python train.py --arch="resnet" --max_steps=20500 --warmup_steps=610
Rows from block 3 of a small image embedding model, named by matrix and row number. Rows with one number belong to one channel. Each number is 200 + 30 x the weight over its row's rms, rounded and kept within 0 to 999. All counts start at 0.
After each channel's rows are labels from the 100 images, of 14848, where the channel reaches its highest value: "strongest on" is what is common among them; "patch colour" is the nearest of a few named colours to the mean colour under the peak. Only what is clearly more common there than usual is listed. The data: patchworks of several textures. In brackets: how many of the 100, against the usual share in percent.
# convs0: first 3x3 conv (model.blocks.3.convs.0.weight, 128x128x3x3, each kernel summed), inputs 86-127
# convs1: second 3x3 conv (model.blocks.3.convs.1.weight, 128x128x3x3, transposed, each kernel summed), outputs 86-127

convs0.81,166,150,237,188,198,180,178,160,173,208,226,207,223,195,212,198,267,190,261,227,236,266,263,253,234,241,231,197,240,255,241,226,233,220,250,198,237,200,224,261,184,240
convs1.81,230,234,212,206,219,227,191,216,198,199,199,180,193,206,189,189,192,207,160,197,199,189,189,190,185,190,190,194,182,189,168,191,191,189,187,188,188,189,185,175,194,168
strongest on: camouflage (28 vs 10.6)
patch colour: pink (62 vs 10.5)

convs0.104,153,157,188,196,218,166,168,184,210,215,225,169,182,226,170,149,219,170,227,212,212,221,217,219,220,215,205,275,219,213,220,253,181,153,208,193,229,150,204,206,180,226
convs1.104,223,230,218,227,220,213,187,216,230,215,207,212,196,199,207,212,207,205,191,194,199,211,200,212,200,208,206,205,191,203,181,201,202,201,208,216,200,210,219,204,199,177
strongest on: cloudy (30 vs 10.9)
patch colour: pink (54 vs 10.5)

convs0.83,195,196,223,201,208,190,187,187,184,200,209,212,215,193,217,187,273,182,265,221,226,271,267,250,230,242,234,236,249,255,248,255,232,218,251,179,245,191,225,255,167,252
convs1.83,229,223,220,209,217,229,199,216,203,201,196,193,192,210,197,196,194,202,158,202,212,196,203,198,196,190,196,194,190,198,163,189,193,185,192,194,187,194,198,185,198,165
strongest on: pink (72 vs 45.7); camouflage (27 vs 10.6)
patch colour: pink (63 vs 10.5)

convs0.105,151,156,188,195,218,167,170,186,210,215,228,166,185,225,168,147,221,173,230,214,215,223,220,222,216,216,206,276,221,216,221,248,185,154,211,190,232,148,204,207,175,227
convs1.105,223,229,218,227,220,213,187,216,229,217,203,210,196,200,208,212,206,206,188,192,199,210,198,214,198,208,207,206,191,202,179,201,203,202,209,216,200,210,219,202,202,177
strongest on: cloudy (27 vs 10.9)
patch colour: pink (62 vs 10.5)

convs0.98,127,151,186,202,218,159,160,183,206,221,239,149,178,211,154,136,221,167,224,206,206,221,217,216,215,209,205,263,214,212,213,239,184,159,206,198,228,135,201,208,178,220
convs1.98,214,229,212,212,204,205,196,222,223,210,198,206,191,206,201,209,199,210,197,202,199,205,203,205,199,199,204,197,200,202,184,188,198,196,202,210,200,207,216,207,200,181
strongest on: pink (73 vs 45.7)
patch colour: pink (70 vs 10.5)

convs0.106,162,174,165,207,213,195,184,186,206,205,237,173,197,209,181,157,216,172,231,210,222,220,221,224,176,205,212,286,231,216,225,240,197,143,209,175,227,157,208,198,151,234
convs1.106,198,219,217,217,204,214,200,233,220,218,185,220,194,214,207,221,194,194,170,202,196,201,201,199,210,204,203,193,201,199,168,197,192,200,198,218,200,221,207,211,209,173
strongest on: pink (74 vs 45.7); black (71 vs 45)
patch colour: pink (71 vs 10.5)

convs0.20,223,233,215,212,211,247,234,219,202,219,190,200,227,207,200,200,207,181,206,212,222,209,208,216,197,209,229,227,223,210,215,215,224,196,207,194,185,197,230,187,197,214
convs1.20,167,190,182,174,197,186,168,222,210,173,215,192,185,180,193,190,186,182,190,178,171,185,180,195,204,202,185,192,178,180,204,187,186,190,194,220,182,190,193,185,197,217
strongest on: patches: two (52 vs 24.9)
patch colour: pink (32 vs 10.5)

convs0.72,208,206,219,210,204,206,206,185,178,193,196,238,222,190,239,191,265,167,255,210,217,263,263,242,225,235,237,257,241,250,243,278,241,238,249,188,244,198,224,250,177,249
convs1.72,245,217,232,238,234,242,197,211,227,218,202,189,196,206,202,201,201,201,144,203,206,201,203,200,210,198,195,202,185,201,154,206,196,195,198,189,205,200,198,187,197,163
strongest on: camouflage (27 vs 10.6)
patch colour: pink (58 vs 10.5)

convs0.111,173,202,174,195,221,197,188,191,187,223,210,162,204,195,166,153,221,131,211,205,216,220,214,217,180,203,225,265,214,213,206,235,205,190,207,189,217,152,215,198,177,213
convs1.111,188,221,193,192,179,187,187,227,205,176,199,230,185,216,206,220,192,194,202,201,198,200,229,192,225,197,196,207,198,207,191,186,188,197,198,216,211,219,210,220,196,183
strongest on: pink (73 vs 45.7)
patch colour: pink (61 vs 10.5)

convs0.102,186,186,199,210,199,217,226,213,228,173,150,235,239,228,231,218,183,150,212,214,221,192,200,215,151,223,232,236,231,204,229,165,218,197,209,185,145,218,254,181,195,229
convs1.102,206,193,202,210,198,207,201,176,225,210,237,216,212,190,220,215,211,198,172,170,203,207,206,215,230,220,210,217,162,204,182,221,211,218,214,216,224,217,209,215,159,175
strongest on: black (72 vs 45)
patch colour: pink (26 vs 10.5)

convs0.91,157,130,242,186,195,172,176,155,173,210,228,206,227,197,211,204,257,192,253,225,239,256,256,248,224,236,230,181,230,248,234,209,232,221,244,207,229,205,224,261,195,229
convs1.91,223,231,209,201,219,222,181,204,189,194,202,182,195,198,186,187,190,211,162,196,196,185,185,186,187,191,186,195,178,186,170,195,191,194,186,188,194,189,176,173,193,170
strongest on: camouflage (34 vs 10.6)
patch colour: pink (58 vs 10.5)

convs0.77,155,128,242,186,196,172,175,155,173,211,227,205,227,196,210,203,256,192,252,225,239,256,256,248,222,236,229,180,230,248,233,207,232,221,243,207,228,204,224,261,194,229
convs1.77,223,230,209,202,219,222,181,203,189,194,202,182,195,198,187,187,190,211,163,196,196,185,186,185,187,191,187,195,178,186,170,195,191,194,186,187,195,189,176,174,193,170
strongest on: camouflage (34 vs 10.6)
patch colour: pink (57 vs 10.5)

convs0.11,149,166,252,235,191,175,179,178,198,203,254,222,173,222,217,211,177,176,169,165,177,179,188,190,212,182,189,257,176,184,180,222,188,211,178,239,199,213,180,199,230,171
convs1.11,177,231,183,187,158,182,215,234,196,199,195,184,196,214,195,197,202,215,250,196,195,206,211,202,208,202,200,193,211,204,219,199,194,191,202,197,194,196,200,214,199,214
strongest on: patches: two (56 vs 24.9)
patch colour: pink (27 vs 10.5)

convs0.121,141,158,186,199,221,172,173,191,212,216,232,160,188,222,163,143,222,173,232,215,218,224,223,224,201,214,209,277,225,218,223,237,190,152,213,182,231,143,207,206,164,229
convs1.121,220,226,216,224,216,212,190,216,227,219,198,213,195,206,209,213,202,208,185,196,198,207,197,212,201,205,207,204,194,200,178,198,202,202,207,216,203,211,218,206,204,176
strongest on: pink (75 vs 45.7)
patch colour: pink (73 vs 10.5)

convs0.100,120,150,208,184,219,127,145,185,201,224,240,156,200,185,164,152,221,167,209,196,205,217,217,212,226,207,217,231,196,212,198,223,204,206,208,218,228,154,209,218,203,196
convs1.100,200,227,198,197,188,191,196,218,211,201,183,203,193,207,198,204,196,213,225,212,210,202,215,194,197,190,199,187,203,209,194,183,196,188,196,204,186,201,207,209,200,190
strongest on: cloudy (27 vs 10.9)
patch colour: pink (49 vs 10.5); red (28 vs 5.9)

convs0.87,159,140,240,183,198,173,175,159,174,210,228,205,226,193,210,201,262,191,256,225,238,262,260,250,233,239,231,186,233,252,236,217,234,224,247,205,233,203,225,263,192,233
convs1.87,227,234,210,202,219,223,183,209,193,193,201,179,194,200,188,187,191,208,163,196,197,188,186,189,183,190,189,193,179,186,169,192,192,190,187,188,190,189,182,172,193,168
strongest on: camouflage (32 vs 10.6)
patch colour: pink (62 vs 10.5)

convs0.99,112,144,204,193,220,129,147,183,200,224,240,151,192,191,159,148,218,164,209,195,202,215,215,209,222,203,213,231,198,209,197,224,197,196,204,215,225,149,204,213,200,198
convs1.99,206,230,204,199,192,197,200,216,211,199,187,200,191,208,197,202,196,215,222,213,206,203,213,195,199,190,200,183,206,208,196,181,195,186,197,204,192,200,209,211,199,190
strongest on: cloudy (28 vs 10.9)
patch colour: pink (41 vs 10.5); red (33 vs 5.9)

convs0.82,154,128,242,184,196,171,174,154,173,213,229,202,226,195,207,202,257,193,251,227,240,256,256,248,225,235,228,181,229,248,232,209,232,221,243,207,230,203,223,261,195,228
convs1.82,223,232,207,204,217,222,183,206,191,197,201,180,194,199,187,187,191,210,164,194,195,185,184,186,184,190,186,194,178,185,170,194,190,192,185,187,193,189,177,172,193,170
strongest on: camouflage (33 vs 10.6)
patch colour: pink (56 vs 10.5)

convs0.73,153,120,242,188,194,171,176,155,173,211,227,204,227,199,208,203,252,193,249,224,239,251,253,245,214,233,228,176,227,244,231,200,231,218,240,207,225,203,224,259,195,226
convs1.73,219,226,210,203,218,222,179,197,186,195,203,186,195,197,187,186,192,213,163,196,197,185,187,184,191,192,185,197,177,187,171,198,191,196,187,188,199,189,173,175,193,172
strongest on: camouflage (34 vs 10.6)
patch colour: pink (56 vs 10.5)

convs0.92,153,125,242,185,195,172,175,153,172,212,228,203,227,196,208,203,256,192,251,226,240,255,255,247,222,234,228,179,229,247,231,207,232,220,243,207,228,204,223,261,195,227
convs1.92,223,231,208,205,217,223,182,204,190,197,201,181,194,199,187,187,191,211,164,194,195,185,184,185,185,191,186,195,177,186,170,195,190,193,186,187,194,189,176,172,193,170
strongest on: camouflage (34 vs 10.6)
patch colour: pink (57 vs 10.5)

convs0.70,190,187,228,202,202,197,192,179,176,195,209,223,218,196,227,195,271,177,268,218,224,271,268,252,223,243,234,232,251,257,251,250,236,222,254,185,238,199,225,255,171,255
convs1.70,238,227,225,222,228,235,196,215,209,203,199,191,194,209,198,199,195,202,151,201,207,196,201,198,200,193,196,197,185,197,162,198,195,190,195,188,193,199,197,184,195,165
strongest on: pink (73 vs 45.7); camouflage (29 vs 10.6)
patch colour: pink (63 vs 10.5)